python train.py --model="multi-label image tagger" --dataset="rendered landscapes of hills, water and sky" --train_examples=72500 --image_size=32 --grayscale=true --crop_scale_min=1 --horizontal_flip=true --arch="swin" --norm="rmsnorm" --norm_position="pre" --activation="gelu_tanh" --mlp_ratio=4 --head_dim=16 --fused_qkv=true --bias="qkv" --qk_norm=false --parallel_block=false --inner_norm=false --moe="top_k" --num_experts=64 --moe_every=2 --expert_mlp_ratio=1 --experts_per_token=2 --shared_expert=false --patch_size=[2, 2] --depths=[2, 4, 2] --widths=[64, 128, 256] --num_labels=16 --residual_init="zero_last" --optimizer="soap" --beta2=0.95 --lr=0.0018 --beta1=0.95 --shampoo_beta=0.95 --eps=1e-08 --precondition_frequency=50 --max_precond_dim=1024 --one_sided=false --adamw_lr_other_params=0.0011 --cautious_weight_decay=true --steps=16100 --batch_size=128 --epochs=28.4 --lr_schedule="wsd" --decay_fraction=0.3 --final_lr_fraction=0 --warmup_steps=3220 --weight_decay=0.1 --adamw_weight_decay_other_params=0.05
Rows from block 3 of a small multi-label image tagger, named by matrix and row number. Rows with one number within an expert belong to one neuron, the router's apart. Each number is 500 + 40 x the weight over its row's rms, rounded and kept within 0 to 999. All counts start at 0. Numbers have three digits each. After the name is the row's rms in percent of the matrix's.
Before each expert's rows are labels from the 100 images, of 14976, where the router gives the expert most weight on average: "responds to" is what is common among them. Only what is clearly more common there than usual is listed. The data: rendered landscapes of hills, water and sky. In brackets: how many of the 100.
# router: router (model.blocks.3.mlp.router.weight, 64x128, trained with AdamW), inputs 0-127
# up: expert up (model.blocks.3.mlp.up, 64x128x128), inputs 0-127
# down: expert down (model.blocks.3.mlp.down, 64x128x128, transposed), outputs 0-127

# expert 7
responds to: fog (62); noon (52)
router.7 084:435545542463465462584440545517537511475524574522481518478463560530452449487538529465500451495446542527547491442432470482537492534458538481548491529495453520507546495488462492576453471544453475470446494563444510543505482534453443456559508552584526493468445527515566541519491483510454531456510483458488527451447487470495571552550459460470519443526470440472460462454488550529440532576463
up.5 086:559481503537465471490490513584429521538472513466483461525513474478557471496457499405458447509503578476502510524551487453472400459472421516498521468416456469481500467471526476513526483537531536502498495458447485531539520500479533471526571501522493449501465498534542476485550594436491469500534521470485505543443536518516451444497484555501498497536445524506552523504358407532460422522533
down.5 096:516507536531515521526480516517518444491459464544490484459514447552500543507528471591515568495567522423505558450458527480536486527458496490475474501503537493510489398490483564581512519581495550527543455538508486477456465516569501544471445494541501494459539508491444469533539470434508550547426477539477569533528502513451493460510542482501509521588491522422558574554569557466425539448520
up.6 074:515479480499517507479507449521461468529474430540503467539544469453506519490533490468486509482565479560512490510465563482539549539408435526594486532528441472470506547464570533379503477563547513471517478503509513467481547411495476522493552498536472482546599479522417517545396589490436521529517545498528486497510498504503439495498498534505533546487458515483546494505405510447514459520460
down.6 075:516593497517479501487528586489439550495521430520494493482481475485497513470539520560484468449505562533516477436481495487495473459508518527453542485414463502590477561561459500453514480527445495536513468571452516531406505497485446496451550545502533511505527468463484531580495459526528495591514522549520470581496464427453564436590438541449512477465485517453461468459491540504531534477489
up.7 084:459459490507548509487488565508451494477476485475521510524490474486562494540547491418429496571415476574516459447485573531512510512583472516459493485461515573484547545549433552461591540526469432503510528428487508508521562499500527471556497517505494545484496489571488482471489531508573507507494493521442456480587470556513478524426465544433510501389495451498508515447488443486495535457464
down.7 083:530490417542439545509507501589483485529519484463498488541555525495547484465475487517484559528482471474488508490489474475468540535544455498458502522465536575478462520522511562480480474518509592526550502454524537495540489449570467537543456541522429506488508578525511466410507444464485468477504531517472477466489533521552419577511479470494480604422545478441510533478423447506543528393545
up.8 133:441524488520491459554479491490451516488471501404475496502561455482417435508531460453397412508466544452526502510495458483527483563397511472447499489557497492451491379471492510496416460502427486494531487509531421482576485536472537478458496449494554497462480522408497480542486449464548495513507467477500500511455465565499495572431547499471494504475500517499491519544462520453470473487484
down.8 117:441590486483495515455407494525543432498497571488494524499500486527511467425448450512517501446487528483518508495473431555483486548504468536553428493425460534427503422528451484554512523442457429532453551488564517584502517472498494525505474595591509500475449435501544503507474505426479505505539470506485570521419534533506524485538466492574464498507500539498510472550478522492490547443490
up.9 092:548478504535591476525507521484549449467500627457536513519474505551503459516541521497494424515455513431547536479520459406495538439494527524506428445540474452517532496471511542469575476474539457427496503497523446477547521496494496552542499485479442583478487469495458416510525523449526473515542550590432460463554469470467489502499503475538496467509530545551525517498481481508413488420525
down.9 095:513442438494446552514417493558491454465543523531528510460601483532457513539469569504493508568508508486489505510460491522466454520514466483456534456472544392478414543487512545541483537430590488521485480523473520474506467537600515465522423499547500458430580577527454531471491489528520494496480529558460510537482506517549529537456482504505518484455536466487463581471481558498539498459559
up.10 107:512527539558475538510489461462517526484545512584473446494439568453470508514428537475512513507459528509513435472470530523561531508526478500534543538563507495483496611556502429520535493535463449490454444533497583443501485521571547559524517558487518518505608556562426458520443541523483529548498531492458480500548506498474535469519479521526461555515533455410485506410470496510515440523506
down.10 111:426436506481487495520542444483549495495469517563468520521514511490566515457533467520447400522459367582526499501502538449499496498537515572531512419549477522570476523469524500508506532518488553547588531544482465489559488490465466470461505468417551527472482509490509459522495519597488473444435490478572506491509522465549468553492441553549496500465502590482544517466537492531524473485524
up.11 125:485460526437453507570541466389483437468489497506501518496534559527479452463475515464485474407501442487451478460495446511481492454481510511541493501572469503488487555454557463534493489544500455497454433635513475536514481484451477471557442468540438548471499487552508547532476531516478504512459536472497518493466524464473490580529481505444449457488443457549506407445486535475582506563492
down.11 127:499495559450474530557514519439500548547496489450473494546488553431450497474486480455507520542488533532596488598493530532513544533462580474519512525490488421525520480447512491425544491487520493536501566505497489482490472453470510402575606495500475469507497485548490562485479567575437433497544429509465449595523465476474495465494452509497568468533470487503467546520455523548537491510507
up.12 108:433498417498485509467519455575548558463494477487447541502522461562508543425424513552519507535511511452472498523518546475551489531534518486469622503544526423509481447535509417475578470502492505488443460516510539532413414546506485508496506487506461522508518450475470496471553519527486553518534540481489473519476531466401527478498548463518468479543485500523483484458450486503464474533635
down.12 098:490547455534546514527455556538496463500531502609594487457553496512543490422528475488518491550535457480412452524573539457500438451555512473473531521487574541496552513533509493461494526489502434503548530484528451478507517474477427534525513408447457469472496515506489421525466540487512508422538478506500518533472429415525533511501521523478467515379490531527514471486457565528522487487458
up.13 067:560493548482566506463483522515457419521481521493534490493528458527549474510527530493493525468484480534454534462459470537476481501527480511473516486527466454560454550473458473430492514515445559548537582428529477602491492458566510505499483525563507500522521467522548433573490486601418445514519439603497552525507473559463506498509492484488539553523532448578504547486447409539504519496460
down.13 074:566494484535471456471446473503464496516519495560558532492452515574480430520462486567492498530537522537514509538501548506447406504503506482504492515475550468571516512470502483477492537525505517643501492575526543503410522485570519430392486500472495558483545479459450509543534504493496556501493512499503518519503533498420554511517490561519525475527369484490489453486476475475515552506412
up.14 095:497568421439459500525403502540473452540459514526463524495487440475471505523505449482505490507459488558462451461498460495522465576520461551488410462539510508499486513544533422513499610520458557476543492531480471490511526503530571537495503499497553581488464447487504541541438549500434501563431512513474529469542504499525419529483483492477572524508552422456489524562421490502556521457514
down.14 096:561491468494542492510527470429488504465527456490503575533592555539483495565478487484467469459447468546519559585471465440485504536510499504522545463553464542503485571453482510482486457526491504542484544466512495530516409484480446501506546525481496386497479576504488505533482484484498496512447509531472435408426544467553572510523478527479471582543521556540437478406511539497509510491439
up.15 109:500503489467566505545586448482528562471500541543467386504459463506560602445486534585457533471442543486541498513497508500503515534572530523537449545487550510487521485469425504544555530527445469539513476542488518474527501487500522506637523565519506437518416486471548520475477449518482479557483484463496523522523494516510477481461502402493452503503535493457526532575486492543507491488563
down.15 105:512535550500495500406546453403515561416529554534498572433513476469467477550508531518503447477436446529474559441520447532512468527590535476530442495497438509501553493523532468542507468489481510501420460521466471501585418495441500446525467499500515525535478506467537552539499464472535527541429482461523504514440555508558550482536526533419466527489475564486522545458525516502532494497446
up.16 103:503607510480473435500511576543463537469543539478537521495513498505459503516486517494509534567553466536399476446471511525456430468498469467550489514457477480420485491524576535532471611454481446497484512506407518458520547569525532482443585507459417483472508546439511509485567505544490516470512522547473525498514534487491537529517488532544485449447558446446533553535498518450472488483453
down.16 105:502409561454521512480563455399496522422477563532548532475500520490533522508515532496519475441465467537465524572491529566462456521558513452464413506429513548483454538505521471553502567470487478489495578494476570494487490544500551554529526510486529457578540476543565459544449499463438515557488511487586500510487546574481556501475504485501462529479503469517518438415520519509518449521477

# expert 29
responds to: night (56)
router.29 104:540484436514452492534470502579513545595545496554524515549506497519459496526488555524501533512528469474504462565509512525502488531533482533477470483537454522510540440440523522446575562558529552538550507474457466520436531409487505509542485426478581562540564569501384506525487479528556481560504546481489527498487540516469465446532508530532487467553525470485488468591447451452543474529524
up.5 093:544497514519501427489479514490543529544514453532487527502461565435542453490444524562537527466454533503465538546575526539489549433479484505530476510510575535504507552506477504438426461491522451472468561509525465497547488533545517529549482472475517452510520530447536492572560529530498576541545491534518515492571431530435468476499496486605569466546461460452521545486406491531501444419461
down.5 101:471441442499534554498501484471538524520595550409470536529461478536535491550471520517535461540395453421496436443484467513515509473544473500463550462559494492455510474499500508469540486561496475496521468465497536432464544507463514511583422517515538578436541507604494493441540460547503545469518506521458558469545533446530593464509542542504499527522505510479462506471526512486555451541511
up.6 094:452465471519507601491506443512547511492483533461476521505481455569508545512507504544447529548531547433579468477425486547450553484475481450570490578520447441492524473486569494472491509470521535442485462492548469506480507532521529513550542553499510563590402542514489443520543467442550513527469554403577519564504502492570444524515490506545461499521505521480462510487474518448493465450483
down.6 094:502480494524569513553521474495534566467513498595499523475535497392513446416524553477514527476472532542575600620540523510526482558456517493514511464480518520588554517437479519415420495454485544461485490561457511521460424457506483499525446433475512491505413524458527493499448425488483504498543493403478553494478516505527512488526494492478531486474488470516476469527522474482499517506502
up.7 107:472610482535586556491507481521419500482454482491514520413515514528479468468485492461487496462561501463462504544500447394474484564527559515534466543452545565477559483558511507538505545493511523559515514533542477435520482466517580486522519474486476476528487537509552471489505450511436466477511446502485457500535501506591522473440530459521534536460531574486574465558538414563495540487454
down.7 093:497518487473523469409495503488504466451519556497527472470467452507374518504580485508544477596490462470472525510506478530560500464433532491498541489468540521524574527537507436476480517440487445523468458426461512512535558549527471493492542542521484595560467446436544395490495478518537525459474478443515559495528480486466465437472516459515434497505447527481455505540593484458531500526488
up.8 086:463464499438466455525418560514440479496486457542486464493482562562461478445512458382486488541518483418429497460473506516468560527504544499519477520493494507548469479534446504473452493555440443421529500521510569514522535492565463472556530515523525507527487503509533506434495513444534548500504482499486554525472509517421508390501465549563599472566539467526469442524485484561533507498479
down.8 088:498488491492494553454498478450492471439484433523482525498495458555426481479508515506512534546548512432453476475523490480463454443479465531502509477505554472513492585506520507565539526507483484481464394376491483404563471569483453492479555480495535493523526495480511521457480519434518483505416485570509574521489483515482534515526559547507505527458494516438492545468452576457542541619534
up.9 102:512454508513493526574418439587548523498515530478482517584461466570462521505461516512546512537551516469551479553540457454469485489592520410518480484446419497549492529469511523508511535441565466464474486473435548519489491430486509523562535521473558464557481533498484492454486488517548482511451544517513528391447549477544525435512450534550506511452538498519480496528524562522520551492571
down.9 096:547533496608617493466498554457543527462535464532505489464510532521474470479494506439475499508535535516543482484513589483603540517514499502456524541450548563565470519527515480520489468520494510481483555450444548547476431595531526472419467553489476464479502553511503431527496501516510455404544449502522436514469460448581583507524466491477544534506462480508472476482475555513489490503493
up.10 082:451524466524540486475451500559512546477497520491475518496544437454509545499481519470489502480479497500542515470450512534604455456510493481534480496464518485547509498440426530476470523547497534542479511567522567492476528543400469467564529525569521465528501510558464468501479542440517596521476504391488427481523540426474488463490438456504589533502599569538507496484427513505571496508495
down.10 091:489533553539451468426489517469541525516578496420500417459584441519524541409479487504470485453511495465505499492567495510498550473465545573488546496526514515494516418527505533525481478483518485489511525517478448467543503497481515493521495507555490497505421419414465514498586457598469537563526543579517556431527564563512526488492510501466432576455466477485498485466478511449516532485524
up.11 110:613511529475545447476504526522472521470455535452446476524557424609505517509516506497490462417482505525480483521518479465494497484484471527480536444523484507461454463513562457535510407457454472550531439512500473492517427523547554437537559509592540498483529471477503428509552524443528529498465476547472475421494456504429508511548432472494479473517571528474479491554518490427573463489513
down.11 114:506450488472516528561514528478556557470463505530461470569442487500534424492519498523445529480482464505475505536533518529409471507531480534438527530567475576542511509525525508520500460463443445483591595505557521519499492560509549464532556464586492430493518541505456468516501468466546501477492569497606510533478515463497470530534438593540472511462491515575502426456492528543551506496535
up.12 101:521549482422490485534507563556557490449570534489477508526510541532507494519589477500515522554500500536528472442415508480523511493563490459408504431534469557540513502488467534511525458556530527478601511476447516488463505542471437486492471508524559574443471542556505548529517513451483500552427492464540560444475509461512484498550463485516496417530467523540557627534526538525491507489496
down.12 098:555479475520504514459499528482475475428522469507484530522574465519484445543552517544525451496534558505546522542602487535495503568475435495497420471466548518500410495534460466566440452509461505490523526479453522431518503543521521489525515499482477483496587413450524546434499516551362486460539531488481525552564482492568484507481475604541525481532508476525503536545518459514483478502467
up.13 102:474479524544478466450516549503521559482531453439472472499523473473510487462509496543566504441523476501533464540587527508497497413546606479543446428497487516504493447536591446486494437506497487521458505550564537550507484482444552510551531514466482505475435499442510512495587453536469500492441479531520521500397505504523493532561496438476515557459527478524517517481419533497492386480557
down.13 109:481488509497483462592518472460559478493519511545524473464523557488469521562491511472469470495446533445556461574461501502514509434535495489489589445491464475476517531525489561449464545532494518489488502560458517511463486526503463470498477557492489554471571526481431525603516472561457550478498540497538463566530477517527522472538428411489480444507469535527566480614396548523516459500455
up.14 092:466495521466483452429535501461461525435518495485565505489465496443520470486493506517464499485479520516493382508529503466504497428512501515465505478451514386530509487512527505506455564503493533564547468514438449475537499529511543517510467529463470469492441549516439483549452536556496447463608508552494537569542465516513542556467577463508473579500514410454501519565559467472499599490506
down.14 103:462470527514483532511466557574460477544550510463497533468495500482506558418463466440487445481453477543454556478556470571440509495541463491462492509464495446466537555482503443403547497500494599532445513505570531501479581483431464480519508506543614496562504465486475577528471486527512535486463514503495566501523475440435453465552551540478487570499507514517443491488466476494485486432514
up.15 083:501525532455527479450479506529433571520539538505473431425446556474473472495474540511457506548389538448466466412523460500545543499452497557557538472484520511512512491482486486506491528515476498501530559562466495473470432465540470548499508513483521461444434553532525526516538531496498470531497526470474625477508521479526533507461465564493533507554422480482520558441446550576414464466454
down.15 091:460545522466440502504534476524486599546526558481530538479454453482414528524416469437511423555501559514465387536443439489482481466511466546525532487564516488437496524571519507504464515532504480424500493523512548482523510531476458504576510486476519535532418467487442499473481491525456545469529553505490508507536541461485477541562581483510524528569520517511511519519495542459527534528617
up.16 086:497458516510489506445549492532500512458482496532584477469515458522448500525517406520509485492487500450556533516509494550468520486537543551512493522548450540464526507512457486543524537587516480468523516524557398523597488458540479527489515519455501482418456511408479456531575433478502439544515540468467501524555516487491538501500456609416482534513542436596497541559529488467492534543490
down.16 094:471494458495528447482445479491541505522409576527464623532488479471534533530462499465465543469508488468511489447455532494501547479513507522487454416543447543525530423535488462470507565449568558490509522487554575467486557558499519534546530449508518531551536545511466480581531495506470485475532542453516487517544540528520514548403574496471514505433522519515566516518514440495509449519586

# expert 27
responds to: sunset (83); desert dunes (40)
router.27 123:491536527478514553517534429507458511508526511548548424435489485458494503465470505479493444525552482566512457555458520541543522503574496486523537456530442443431549561461448436490470521459457429435526411540477465416518484524494536506529448466544501519537501553544454488524430504482475430468513444453532531465504447561466517541489508469508436477530483560469541476481478496527425582523546
up.0 101:532561431459545440528497486448463500476497525427463489591498490507487495460537538525550533508578507523521503537460489506588441478524454489521523512491493442548504577515470491481508568448560497455492490474514482470495491522492482481576471465449447509562552470465436509538506558500565499504502530530537482548560478466491546524439501451484436459539455566457450506514488481458417419545602
down.0 095:461486546576517461473581530460529498489535541474485529602536544535521555468496513481581450524500410462428514546512518523477463495540516529474430574499479555482517415541538538511508492512538519585550492486427548500524487461511521465508472511434509482567490556562494560491544499524520518514456443551472499513474571504555501479487517536487496386476444494472544487447485522444497555530487
up.1 117:496496420527544468459498452513539468503539479528407475516466489543514498483453435434496491471417584421511478469512515465524508582459474506443502487525424477559450519622520570478465536505519499503481508470547440483536489469499515486466502512572549509485571491516477504426489441527463514493504485485514489464496492516475469503423546520591495430540445524511477483538486543440580549527539
down.1 109:590490569517517488455478322517504506489491514470499439477470521537485513496533531508503462536483537469588523542491495530461472502450534501509550460529471510567455533476541515472583515497485518506469484516497491526501560597591525434461512495495530470496576499518460488533451565457513615448498500509506517485509438546472456525457510490472527520523515555491551535515459487427541533540500
up.2 086:482532493494512449488508471464445542552504446472589531507493482537541526567472574591465480497483475520491479459465443558515473478482463544532584544479518530487523470511497505526525528538477521505525554541512470489475498502488567512504470511472547579482439534575499580386594503445540565513417480454493506485490537465455505532449466531483460465459456472551473519501417474548555475446530
down.2 097:454502615508443585522546503536511575518441596526454472500423429520483460575491484501490478432518468485537528429440463536503453556535507481575490485514459527525469530495480521473473487552448518507506502498489503509461475531381472459483494515553530476543464521516528541476535501439520513528481510452498458534473488552492486473522463495528487441478520541388477466515527469479503445401513
up.3 115:536486505548533452454561490499583592504481516548525468482481479406561528585471532531497531486480499424490500524485506504591461496507519509487518499539489484505521424535456478518504503448427477548502488461485509513499528513452553461500532506503523464497507494481540480534500473369574511499475479533502525558563565518483471596481545432562479524415564483531517494562462508407540494493510
down.3 104:493457507459529466469567484499502551485515516512570486529485503477512533639613486573531493469518490502496430553541513470457481539492469456469471583532573548505494536543501533484524481431509485490459516456497463568500547480558483559497452520550473497474497465506491572488530434528455499566508506466484482501530458423483483471521437453490571491451492451437491531576482522415529460487532
up.4 104:446554514487517491518456519518474452557510500408496566511484516489485507498556509491509507572492582464527481507496490525475507468476458492560505474607497465479541442503569524454422423529466449458567568502567437495438413520490503480496526472537519458528470485546489449508574467444454518535491534508425482433475492488410532470508459529500549486490519485426485557467452464514502475427528
down.4 096:533467541475521462443474491601452573433556441502488480531527482481488486520451526514469514618515486507476482421540453520516539453520478558475491482464556493487530440535479443525511523489550605443559430530527491506510542509526552483569549545533527551502507554518541468520530532494521516490477520535491454431472499536453581504477482472501470527563518485415445468505497475454485544414497
up.5 103:554475518500552478496422483502521519490549531493521577505551434460427506548495536478470415510448540529509514542494450484527537474460502536529537437548489484520506490533558518530486574514542576435506522434479435460462496536509519507499512501520433491539451604499532554543605512527506538502494469476533541434489569443511523550566519510447484476526536509460470433576509514541501440512563
down.5 103:415530510491494471625564508483418459555464503511461547481499484485517436526532538571506496442541465580520435543496443523447436553506483479520493518527498519532490518460497472483540488514498575562515501523518464520515535495483498474494479442505510496434475526583457559561518554581536478510540553562491513436478527514543509544559485506404530546482527440496503514520545422564502493520517
up.6 105:539534533474514512489546443507512457453491524595572505490490503494477513449428504531497505491496504521483494558514482496440506570559490483475501496442507541522514488455483512460510426543470436588504593524551538482473505489508460483534510484519416449463479517516407466504533502419464456550489531395543549472555476489521501515540560463497535550520524495464509585522516498539612541439450
down.6 103:441504495537475497513490416540499520542565517535512518522434537509484490502528494493506425483518529408525456437550424470466529516462518517532433482493492407456534479470531522441529486486466500483490462511478472472478543473484476487541503498521559517538479545538541435448579479531485479510564513450488481583491496508335433507514404451485522483526496510520540562501524434487520466562490
up.7 122:489483444388430538509579516437500461477483507587556513425553516538513497516467459509517455499512483513562546412506496464473486498481431539465490447574571479509490472489492567500524518530519463459436497484523517508553512589504544506447527508462516577445481520513531504475528541520549505509484463490589479478473480494506521443462457489478477492507562512496435498496521600528466589527561
down.7 112:539477575484486542494429515500416543510553556469518431456524555503579446521540531471490541564514463555477490474490498469513470474425460566514574554484470495529467514557531498542484534434440473512428541554546465513443525507499453555420536497462480551529518544460547494523480477464482482522501481492492562518533498555505507494522472489505555599456493551588457487548517471551456462491556
up.8 114:467509452506502540486483451506546576489526533523539480478401487411486535535464461561487520451499548519535481526524498579462500488534483438496450499468524486493496512611470511615562496477517524500509506478510490502476495527515523463516498574480550559532541571489412490481431484451560506523485478500471508516490549404510476537531545424558402523416461497495499489477510502546522450522454
down.8 098:462498520477556515491464468483521493457482440528509544608431442566517542557607490524477483470477492441510524490517476490500466486486518502469473448453558520494452432568527459453528490446481503470492431494539500501475486475465454504453438533500528516486515421536515504507535457520505529475489506404549528519447569406481425480467478560499575413519509520474443499591508454499490460481478
up.9 090:487474512444478521498565405474518464470425490523399510454447518546485437504426544509496465468458504509516489481447455465393396483516501526468466562444516500461488452491488443447561478545532531504556501455462440529492476490527477489469530520472510452469548512451544372465508553550557473505545486493483466520505557559507445554479539491483477497475527491548461522508507457511532534455507
down.9 096:511510464410544557555469421441505499541478482509484532511528593499473486488478443519486507528498442426555463519502495512503542431431472492485526368477471437448533561532478494463489549450547431480498521471492505450505523553524488560506547520479485449512458610459499491467496530521514458479514504504553524547543501481483521467465507486440503475503510478542468504486499602549486383483484
up.10 086:512542548487501439454479525557552502442485561458537452538447566444433489451524539491557580509534501476458540547507494555533536401391520532498542546513537545566502483574480469484517554483527466534473548499454513489467522518507384490494489547569508454515513546541532442513522468490462450484564491529524516544489458481512514514524526476561479500502551498518568498558550453536504506438485
down.10 091:505546532459483543533508520447501437532472534507442437454507451490481472514521495534455516494589447579481475568531554503456576570480466510450462541432516486513551488442485499468452452529471513474388448487505498493518460434479503517509478497477450504513535528535472531466455478573442489547563425505497477503459420511589449456434514446507456531497552537523513518482434506515505571478510
up.11 109:476506521470564483572542495509562541517511521514514487464519474491424575468537532534515470534496497498487501547527491537490481479475586483493503515497550489478534503507484494473445531549513464456546552508525507545523383526489507477576521461533564508548442567558543548539523442473470449523500561434581457475408521565486499507546518435489580454520509507460499497592479543440434514441507
down.11 106:559493481571455489435561478530505508545506500572547544426511466467535401531517554476543562514542533457505486497488483477454494469464544508491465485492470471481482451451499563485540536486530557555549477496495595518500501520493495533484506542463627522520556478485494541519548480419504470551546504580425509495490455423452500474541522536481447551517438484470520525501543477488504479395518

# expert 47
responds to: purple alien crags (52); overcast (51)
router.47 115:474447467591535477516462473535551540534454487461440525529568538568426503555491536513468539499504454461502454529510510517453477437460528550490442498457445540502429455552571532450565536552547534544497545471534493494430516488505521497442532484471515547531508487480468536501496484522502545575429552514514432473440577456484540430467457557520481501505468499522556523487451439454554445502517
up.5 113:479438451508506493482504521464518537584513557475580525558555450482493530489547485495506421528492471410511542475531520538430480499525499475491526496520519501434473470496565481409509526520499457566601475487510414525496564427569538521528491482514493522459468477517487508570473554521483545561395529491494507484488510528563415452535528546523473544472496528456519449511531504478444430482467
down.5 105:469529472473429544510485498528497469436590453487516441471435537535499492536551515543529468517495476581530508499525560482494483544574542554463489500481492531564471476507555472599543501512510560463466461565425552496498450475493464445543547509521449430516451485475464569502502452471553525531491553446502501462461518480486531483460439534487466564508441508454550561525491395438527476481497
up.6 122:456511497506507519510568503474502475431516533483453444470524546493521492456454441438518484451560499581504397450486449462467475470512530515573460499500526496503472484527537509521442523396490513488491450426463420503519508449479518483441520464501540512500551516523473522533407500559404494466564469455532448513479506490531611562473506560518510565491449576472545498478520504475473485523528
down.6 130:499397494505561475476570449486410455505496509483615455491485445452480497543472461457522516580555484492404443572537466490443541493505503483503520493500475486520496522539509503538472496485389457518510414473556466531506492550495482492417498527458476480526552539479509486534458461513475526506544458508501478450499406544517535564499541497523435564555434507542486489496478507546511509461470
up.7 107:492525475439420491515533535571546457452508570488442545494454514576515507466509474459467460451505469513445478479448447493564463454546472527554491508442490506511569570467496453466451516520494436475451532476503535521509434447489508499531511518440470496438553519563556562513523540535509563490502520470499463579445427439498510464453433566586484477510530506529463488421498509474442502481466
down.7 104:428415544459532529437525533463507494471445440442546491469442468473534524524476536475475499540585476538452502500489453497422570500527567471520504448492457445560454421468526462516498536491490551484505559537492488493519561565559497567459466491450427492470458511456474404438530548473424499479486498518526519519466500525496478498491533467499462501480438508503440566541524510439510491433442
up.8 097:527473604572473492485531472498451518499463450522589512534465490497436501542464484530535444535404508550527493450508471507503503435494484507520504442549491497453519443451490489544560514481511491526552538506478560505512381439510531513535452502514534467551610534435521475562488537496619509498456522472458499495485504533560476537459459497507466516467569491554441514479472521496457465550508
down.8 099:533471504498470553501456472462487544575494623526483478475515464549489475502515579529493485458464396518455505545498503507511439521472527512546476496493433479512588530509564510527500508479539479476482461531555527474450488499515495481517523497517511479549554523496511493532559475609489473462487489516536475491526467592509451590489528480465605480498568501465511513460420424565416534460496
up.9 093:489467538457447470414503528517484446525495533514502390484541527530507518501428505499458522509499501508568566492475582535481559542513469495498353574510481451508500503433526425508497550524512459457478509468479429496462437522511574453415462455497411496498505536515526487478438482566469510540394541460519529531482515479490517505493480488523480526514551472541554482531502489459501532531509
down.9 097:532421479513456508449586499537502478428513556518479466518449481505535465523555540453541524472523440522499489521416487487541500428535520483501518401483520598526517492496485613537539508455510503532451480490478453545521519510501441534510523443486541503416438499504504497542519467467499408534524436527544454511485529499533434478513548426487569526474517526508604475517527531534567488502511
up.10 096:506501516473447505589491468540463513447495515518499488527478474539528487501532509465462473616515446485494482588483531505492534507529510488518516492398433447461457436487485486473556519518480513564557378538542486515478517520477452519515499523493487503539466568491512453443411500555571433471459439509464509555448537568506568525496452426496515500496480490497575510493439534465531565525527
down.10 101:549544564504520477454478488509462461502472492512542491500501472509493430607469464449482530536501423478490530463512536563507505548556577498487447472530485509421514563438445539482531481558501455560524498519575525525496436436494527504503398446493430514466446451444481542533509498458479426529480461523519461487476459618503497499490544539469508483453515592513526446507532522513464511546515
up.11 108:495473462458405528522499516480456514543584588500551484435483503455505436526625495530519481581584490478513562552497595486506496494540423475545484562561520470515572454504511490490532505535450479515531502507466507555486484504473500541541461539556483520581545536468469526461543527453549536453506451526482476561506497496465467447542507480477482449566506461501498442488431465482484497474516
down.11 098:486501580508588466532506505446536468446517417461559502500537538522571500524502550490424493569541475459539492547521515497469478469512517503410470432472501570497527474518463523470448505445493531443524561546554482600431481493464528494514472449475530523468473505585393462483499546497558464528461497466548465442474491488439490472468534460485508519500480515536560466546479524490443429510500
up.12 090:545458498515535487589445515520478457529511488501485506472521534486443528512509424551451490506474427504487457388521502512529541482477461540470439551483453503539498556497547503466458501477557569503376523532478488472533521483498488428511450572453482511450385469514469544534487550514426472499488552499497487535418441523512562499475486478511450467530472539462470476527464537484482409492542
down.12 094:470500459442432519500507539514464510475571453456544505509535475510551527467512485423468603412500482523527501524603478551467504474532489538541472439503522491428572518522440476486427431522476511489484483534487501498407545527547465559559471496475535551543537559489478501453543444519468526440516537526412534574455469428467443476472498488508512462458544488497539463534516512463512525520478
up.13 105:512421477519501495504491495508527464522513441457504530501512500497425519471524528524432467537478520536454427507478494479527497556439517486510577517500471489495465514498481459500438518441464457473506497497426518429515453567533442450460534472476485470497521460442524488582547412560520477456523468513559536400420477510552429633485492548480513449532508430515527479477515583534482495514518
down.13 100:546495527427523531447521438442436511470540551526506529487517530444444526518477459435494561510462499460485530514417510458564487503510562424591430538448490492489476494422499562533483577432495573506488488456503530468552515403509455497491502476529514476530528465538506447518495505556466523491551483559502482428594476513477538518566471504506498442478515500500497525557422504512511443516542
up.14 087:513483505505490461486560461522499463394545506535510414439515507475482589461494474535459509491463589466565460542544504516552440529534493565516458532590515485554498488538522559490478497581572471502495541548472524567490539463499532493534499511460480458491440516521489477510509467503441436530522529467480531423570536496432510518534511485516412510499527584477428507549461528526563461484515
down.14 096:464429479477542492594492467520486503543440542481447528529476552550514491468570455556481541556546521580523483466591493511540437458522518522528533555581459510510503514437518508519497468525421464525527471499456546544536507519521498451516527488602569495522436482556468541499526505520532549463499457517518531484465533491409457491454566479488525502504506472533530527479428570517467440579474
up.15 097:581508520533574510471568532514477497438500483543509520462449445568561478428461526562540565525482486507447578537466514534472554469471421435529496516502465559478505446542518538492465548526488462514454519491517542490461441499511469557489559450485474553432481443557473534456513502500456515540391524467519467436396487510422507501486476562510476489530486493494549504454520497519509441467504
down.15 096:449487501624480452480453506534616546450506525475459501481507520454524476566504493537492502461503514520506452454554504467604573480537477531452517496489500458490444555549576501487509469512524454523490451465529518524555457520481571514528489538529576462547476460478490491463571440520451461451465430543515481524541557539567439530504485504494523454483507494440471426455538540480519511543539
up.16 098:464528463463467561546571467507473528523523420591537481476500512474530529552511529524561509584562542499551536536473477493566526540455521570509494496491477506513516485492464451478479546484453519451490511475522452483484515513503464470529506481465496548535536442510490499466367518495506532592513562491477476515559503521477503541499536550480418394583490553456549467550514430555496468558498
down.16 098:488462504551570402429496493545513509555497461451459491490460505506539496467515507483483571490529472517532469497516474482467501479517446488531590486436495467564447486530470497496602499499507476495490493593505474545535507513487552481440477478520422473458502490438466503570552567451474479476496496477560495505520428503502446403539480437489493545373483535470454456545565478526492494552519